config.toml
dataset = "simulated modem signals in the audio band"
gain_aug_db = 6
n_mels = 80
num_classes = [16, 5, 4]
depths = [10]
stem = "single"
learning_rate = 0.0042
beta1 = 0.9
max_precond_dim = 1536
merge_dims = true
one_sided = false
adamw_lr_other_params = 0.0014
warmup_steps = 1130
Rows from block 3 of a small sound classifier, named by matrix and row number. Each number is 128 + 24 x the weight over its row's rms, rounded and kept within 0 to 255. All counts start at 0.
After each channel's rows are labels from the 100 clips, of 14976, where the channel reaches its highest value: "top examples" is what is common among them. Only what is clearly more common there than usual is listed. The data: simulated modem signals in the audio band. In brackets: how many of the 100, against the usual share in percent.
# conv: pointwise conv (model.blocks.3.conv.weight, 256x256x1), inputs 0-255

conv.205 [135 135  86 148  89 107 118 126 128  83 102 146 103 129 165  82 105 161 151 117 124  95 135 127 134 135 141 184 131 136  82 134 102 108 172 126  83 127 145 135 130 139 105 151 111 119 116 128 126 137 125 122 102  88 133 179 136 138 107 110  97 140 133 110 179 147 125 113 137 128 112 134 118 113 100 118 129 149  89 116 140 109 148 100 134 135 144 106 136 147 163 159 123 133 132 125 126 138  99 107 102 136 149 112 106 155 124 120 135 108 119  94 110  93 149 167 121  95 122 146 145 127 127 180 149 145  99 132 134 138 134 114 135 127 107 129 162 114 155  99  97 127 110 146 128 116 162 149 104 130 117 122 113 182 160  74 148 101 151  93 113 164  90 137 151 103 118 118  97 104 126 164 129  77  72 139 159 114 146  88 108 167 123 118 133 176 102 144 128 128  85 137  90 155 154 106 113 136 153 136 138 121 135 108 145  99 132 144 160 135 128 105 107 111 105 202 128 105 143 141 173 157 108 142 117 124 147 105 100 110 118 107 136 145 154 181 109 133 169 116 129 109 121 161 105 103  89 128  70 167 135 153 159 194  97 139]
top examples: carrier: 4.5 to 5.5 kHz (96 vs 25.2); burst (79 vs 30.2); frequency hopping (29 vs 6.3)

conv.255 [ 97 122 138  82 136  82 103 119 160 151 127 145 121  92 109 102 123  95 133 121 118  98 111 106 118 144 133 131 107 110 109 124 165 126 135 116  96 119  86  91 152  66 153 101 147  99 138 103 141 114 121 111 135 125 136 127 131 118 148 116 191  91 148 142  65 147 138 153 106 139 115 138 111 136 138 166  91  97 125 135 104 134 102 148 117 116 112 132 158 132 136 157 189 124 143 114 121 144 146 134 103 162 175  96  82 114 129 149 137 139 104 112 124 143  98 138 127 134  88 129 128 158 104 138 106 136 141 163 134 113 143  87 138 119 153 186 128 137 128 110 137  99 129 121 132 102 105 100 120 143 128 158 125 132 149 107 156 130 214 156 142  90 103 105 120 113 114 194  89 113 127 124 176 101  68 134 129 129 128 122 114 158 134 138 125  81 106 137 100 115  82  65 135 168 117 182 159 144 129 126 116 130 116 104 126 159  94 129 132 152 145 187 129 112 119 159 106 128 129 163 132 125 160 111 130 163 111 111 144  97 104 136 125 132 107 123 138 103 106 120 136 113 137 135 131 139 105 158 146 113 169 155 100 108 148 123]
top examples: burst (97 vs 30.2); fading (61 vs 30.6)

conv.7 [ 88 121 130 135 127 150 155 129 186 116 114 117 153 131 131 104 136 159 129 103 130 163 106 102 122 115 181 136 158 167 111 104  96  90 128  83 163 107 105 104  89  90 144  90 150 127 151 122 161 132 123 156 143 113  99 144 148 121 112 113 120 149  96 126 162  94 112 127 129 138 120 132 118 194 143 143 139 130 139 136 184 119 152 149 139 140 152 102 134 145 131 140 134 116 123 105 145 110 110 144  86 143 152  81 107 108 160 106 169 119 141 165 136 110 118 152 100 118 105 160 175 141 120 148 141 148 113 117 112 156 115 131 178 127 124 125 107 112  89 113 119 100  71 120 105 133  93  94 102 139 144 116 138 135 107 147  97 138 110 161 172 141 137 103 161 129 158 105 137 150 102  97 120 189  94 101  96 110 136 173 143 147 140 111 119 111 109 157 134 122 126 102 134 115 123 143 101 144 155  93 116 140 172 116 125 119  91 145 149 157 167 112 150 161 120 142 133 138 122 134 143 121 110 167 141 118 134 164 124 156 107 127 137 198 112 101 144  87 171 117 140 158 124 124  91 173 145 103 131 152 148 134 158  69 131 102]
top examples: carrier: 4.5 to 5.5 kHz (64 vs 25.2); symbol rate: 50 baud (44 vs 17.3); 8-FSK (37 vs 5.9)

conv.201 [122 183  80 133 132 111 142 149 132 125 113 115 106 103  96 109 167 135 126 105 152  86 157 100 117 175 110 126 148 140 125 128 149  60 128  96 119 189 141 124 167 146 179 109 140 155 119 134 123 126 112 117 166 116 126  99 179 174  88 109 134 113 138 118 136 173  87 153 149 105 107 168 144  93  64 133 109 145 141 108 122 111 136 129 137 101 138 158 146 119 114 145 102 143 156 110 122 155 113 139  95  94 121 136 132 133 150  92 114 161 137 112  88 119  88 143 156  96  91  99 154 122 106 116 119 123 135 126 117 107 127 106 125 168 105 122 113 107 159 108 134 122 136 116 149 111 120 115  97  67  95 123 157 116 170 132 123  99 148 142 133 123 137 133 112 130 115 135 118 121 108 112 137 154 140 121 117  94 126 120 106 142 103 128 175 143 114  91 115  65 131 129 110 145 105 141 105 130 160 145 114  99 146 134 140 111 127  88 169 110 142 125  91 111 115 141 154 164 116 134 140 110  85 157 150 150 152 121 164 120 104 139 118 125  84 163 141 120 142 136 169 150 144 115 143 123 137 162 164  51  94 138  89 114 130 108]
top examples: burst (69 vs 30.2); symbol rate: 50 baud (50 vs 17.3); frequency hopping (36 vs 6.3)

conv.219 [164 103 117 133 150 112 166 115 172  70 150 143 101 111 185 105 121 144 139 116 136 124 156 136 148 145 127 110 135 143 129 133 130 139 121 110 102 119 107 134 109 123 123 129 158 165 131 131 141 128 107 125 107 160 179 175 146 105 101 122 142 102  98 116 167 118 120 118 136 129 149 145  86 102 124 171 140 153 129 140 100 117 127 121 150 163  84 125 128  88 118 126 121 144 123 160 121 109 186 131 110  73 113 102 132 124 122 113 128 105 128  98 139 137 104 108 152 141  80 110 118  96  81 107 127 157 118 120  89 125 146 110 125  92 122 143 159 141 119 121 142  82 117 149 173 127 149 123 150  79  94 148 159 139 120 254 103 112 114 102 118 153 137 118 101  90 140 149 134 125 121 158 127 130 114 123 118  98 121 116  99 138 138 130 160 148  92 105 152 150 113 150 127 184 135 125 123 114 162 112 156 102 202 144 108 140  89 134  91 104 131 102 124 112 124 122 139 109 139 126 101 129 123 119 161 118 137 112  66 161 135 114 147 142  92 117 132 138 154 120 138 159 107 113 125 111 175 119 124 110 120 129 165 118 137 137]
top examples: burst (95 vs 30.2); carrier: 2.5 to 3.5 kHz (53 vs 24.9)

conv.211 [144  68 120 140 114 117 111 116 125 109 126  87 131 181 119 133  99 108 136 108 151 127 101 152 146 128 136 140 136 151 122 113 104 148 146 151 148 121 123 101 141 112 138 163 140 141 141 128 121 127 152 135 153 102 136  92 116 167 188 143 182 147 132 142 148 151 147 156 181 110  96 135 113 162 113  83 142 119 142  91 138  85 194 154 165 108 132 115 112 136 117  93 151  94  93 144 140 181 142 151 135 121 155 140 125 120  97 109 169 130  90 122 155 102 134 139  93 125 155 167 118 112 149  99 159 145 132 110 112 125 170  98 134 118 134 156 107 160 127 162  78 152 106 104 131 113 116 123 110 155 167 147 139 105 148 108 145 118 125 131 132  95 148 133  86 203 152 103 101  95 130 162 106 144 139 148 139 125 120 140 149 130 106  89 158 179 135 170 148 106 151 150 118  99 125 178 118 144 121 128 119 123 117 150 137 106 181 107 112 121 117 109  90 143 171  94 123 140  81 158 116 151 137  94 153 111 110 139  96 121 146 136 160 137 125 159 139 133 122  88 130 128 161  89 116 146 135 136 138 138 133 145 109 134  99 163]
top examples: carrier: 4.5 to 5.5 kHz (92 vs 25.2); burst (64 vs 30.2); 8-FSK (34 vs 5.9)

conv.198 [121 152 150  98 160 119 125 117 150 112 135 140 137  96 135  44 137  89  90 110 134 143  96 107 132 126 140 135 124 173 131 103  93 142 138 150 161 131 157 109 117 139 117 138 135 150 131  84 108 122 169 164 146 156 140 110 129 104 129 172 119 123 117 145 124  98 111 112 122 105 119 113  87 151 151 110 126 132 145 130 150 153 142 166  94  96  84 129 122 149 120  78 140  72 124 175  81  33 127 106  94 122 112 125 123 132 101 124 130 117 107 156 134 115 144 143 118 145 167 124 112 137 143 129 135 120 130 132 160 187  84 124  92 123 111 137 112 132 130 132  85  92 111  77 129 124 131 121 103 150 135 140 125 113 175 136 126 130  95 149 121 134 137 131 102 132 121 137 131  85 126 139  96 139 151 124 144 136 111 156 138 135 115  98 145 160 121 115 164 106 127 128 129 110 151 148 119 136 175 111 170 113 107 162 219 118 155 150  95  54 131 171 120 139 137 166 102 168 141 140 160 132 103 156 128 148 126 125 152 134 122 126 134 117 178 113 122 104 128 108 131 142 142 143  98 150 126 151 113 148 126 125 145 122 130 102]
top examples: carrier: 4.5 to 5.5 kHz (95 vs 25.2); frequency hopping (53 vs 6.3)

conv.170 [ 82 115 133 148 140 158 108 152 145 106 134 118 181 117 116 103 149 145 118 128 154 189 134 148 102 151 124 132 105 153 129  97 106 157 157 178 149 103 152 149 136 125 120 161 162 123 189 160 129 124 172 127 141 143 168 119 102 121 132 123 132 160 103 141 138  95 103 159 105 181 135 136 136 166 109 148 160 134 158 119 142  63 165 122 126 136 144 120  94 120 134 179 125 100 128 145 174 128 140 122 165 151 153 133 139 126 132 136 121 136 149 110 133  87 120 177 112 178 126  81 138  98 146 152 129 102 144 105 110 133  95 143 166 104 138 124 132  88 147 152 155 110 126 107 131 153  99  93 128 118 166 117 147 143 133  92 158 139 157 124  92 153 132 118 163  82  70 127 114 108 137 132 110 138  91 127  84 106  95 122 130 161 115  73 117  96 168 134  95 108 135 104 139 152 156 101 132 104  94 102 112 127 141 126 128 128 143 121 134 125 112 124 132  99  98 172  91 152 100 150 123 130  98 135 117 105 120  90 147 162  91 155 150 131 132 132 135 122 135 129 115 109 134 132 107 153  93 148 115 134 127 154 188 125  98 137]
top examples: burst (92 vs 30.2); frequency hopping (27 vs 6.3)

conv.91 [108 122 103 165 123 104 131 135 129 139 109 141 106 113 143 123 102 106 120 144 112 113 170 140 122 106 122 135 154 126 157 122  85 118 153 156 106  81 140  90 110 118 110 109  98 146 144 123  87 123 102 143 143 127 152 127 147 108 142  90 125 129 137 116 131  57 164 152 174  92 169 194 116 135 159 126 142 119 174 145 159 135 118 164 112 143 150  84 109 156 144 128 156 143 137 121 115 139 117 128 118 125  96 151 110 159 146 130 173 130 108 136 125 126 116 150 114 124 116 131 133 147 135 137 140 133 168 127 141 181 129 149 111 115 112 138  88 109 127 110 104 117 138 125 109 158 145 194 116 149 108 145 100 104 100 153 132 114  85 116 129 115 149 171 156 134 126 143 149 125 129 112 160 151 138 168 155  97 139 155 165 136 160 131  96 154 142 127 119 178 166 129 174 101 123 130 167 151 116 154 119 140 151 159 171 119  55 116 155 116 150  68 114 147 153 140 102 164 138 129 153 126 161 162 103 163 138 125 124  81 128 148 114 104 122 105 123 130 127 162 124 117 168 135 158 171 123 110 154 142 102 176 151 147  98 164]
top examples: burst (96 vs 30.2)

conv.192 [104 115 184 132  88 148 149 154 158 117 129 114 106 161  80  93 105 106 100 153 108  99 127 139 147 162 154 100 105 114 115 128 124  79 141  97  95 154 129 129 115 108 117 129 159 124 112 109  78 165 103 127  86 113 126 110 137 100 135 113 137 122 164  93 187 153 171 130 159 104 102 131 115 147 184  98 164  91 123 104 135 132 147 135  99 164 147  88 111  96 118 125  98 149 109 140 153 124  95  97 139 123 164  65 100 161 128 165 130  99 108 137 129 113 101 145 123 120 154 125 109 122 124 108 145 129 118 104 109 139 131 111 125 159 121 123  97 141  99 116 111 120 134 125 126 146 171 137 104 136 124 118 145 159 145 117 128 147 120 172 134 121 141 137 121 145 101 109 116 137 105 134 122 113 150  99 133 131 149  97 119 110 136 122 149 188 128 153 124 121 125 131 148 132 153 107  97 116 154 135 167 127 165 120 183  99 127 124 116 155 141 138 162 108 144 147 185 189 121 164 143 123 158 139 129  99  93 129 163 108 129 104 163 124 140 117  89  96 138  60 153 167 138 102 124 117 132 151 163 122 152 168 105 149  87 135]
top examples: symbol rate: 100 baud (38 vs 17.5)

conv.26 [ 64 136 135 108 148 114 132 108 129 173 138 154 137 117 117 129 134 136 149 128 168 127 130 100 108 147 120 106 101 156 162  84 175 123 142  82 119 106 137 138 135 113 136 103 116 125 118 144 125 143 129 135 154 144 132 116 100 147 168 117 123 110 180 120 156 116 136 144 155 123 125 139 136 134 108 154 134 135 141 154 110 131 146 122 116 125 107 137 145 137 150 155 158 100 143 111 126  67 137 168 131 185 105 148 139 170 137 149 170 172 120 177 125 125  67 166 107 100  65 177 130 147 179 171 143 158 143 139 148 149 131 116  63 142 102 107 126 112 126 118 112 131 113 129 127 116 130 152 187 136 126 132 143 130 110 143 125 134  97 135 121 115 140 129 119 121 123 141 135 148 127 133 111 181 102 114 118 132 114 122  91 139 160 120 106 109 161 137 133 118 153 147 120 157 148 153 104 127 183 172 144 162 132  90 157 135  89  77 130  89 123 143 149 111 148 125  68 152 104 105  85 115 150 117  85 113 112 144 140 120 129 192 147 113  99 124 110 110  78 109 145  85  95 132 118 113 128 102 117 120 145 154 155 146 134 106]
top examples: burst (87 vs 30.2); frequency hopping (40 vs 6.3)

conv.220 [165 142 148 133 133 131 149 164 227  95 150 131 134 105 166 171 147 101 134 153 144 120 114 145 135 146 111 156 130 116 126 174 156 146 144 129 153  79 164 129  94 117 148 129  83  98 142 186 165 120 160 116 110 116 139  84 160 121 115 135 126 131 100 117 110 101 152  81 117 152 146  90 122 114 110 111 113 130 119 113 114 123 147 100 115  92 155 125 153 139 131 130 173 114 178 137 152  80 146 148 198 106 115 112  92 106 123  93 122 110 167 112 116  96 112 129 123 119 149 147  80 124 137 125 156 115 164 143  99 116 112 146 149 114 135 124 131 116 127 144 127 113 143  89 108 137 113 105 132 139 113 157 102 109 134 127 116 143 104 130 120 149  95 110 170 117 146 141 171 149 124 138 144  95 132 138 147 120 124 137 103 134 164 150 136 115  98  93 153 114 109 139 122 166 121 114 149 145  74 119 125  85 105 112 206 108 128 122 169 153 155 126 128 136 116 149  96 129 127 121 163 134 156 178 153 157 152 135 129 133 115 131 126  92 117 125 130 120  92  92 115  99 142 123 157 133 164 124  87 100 135 151 130 146 162 121]
top examples: carrier: 4.5 to 5.5 kHz (100 vs 25.2); frequency hopping (89 vs 6.3)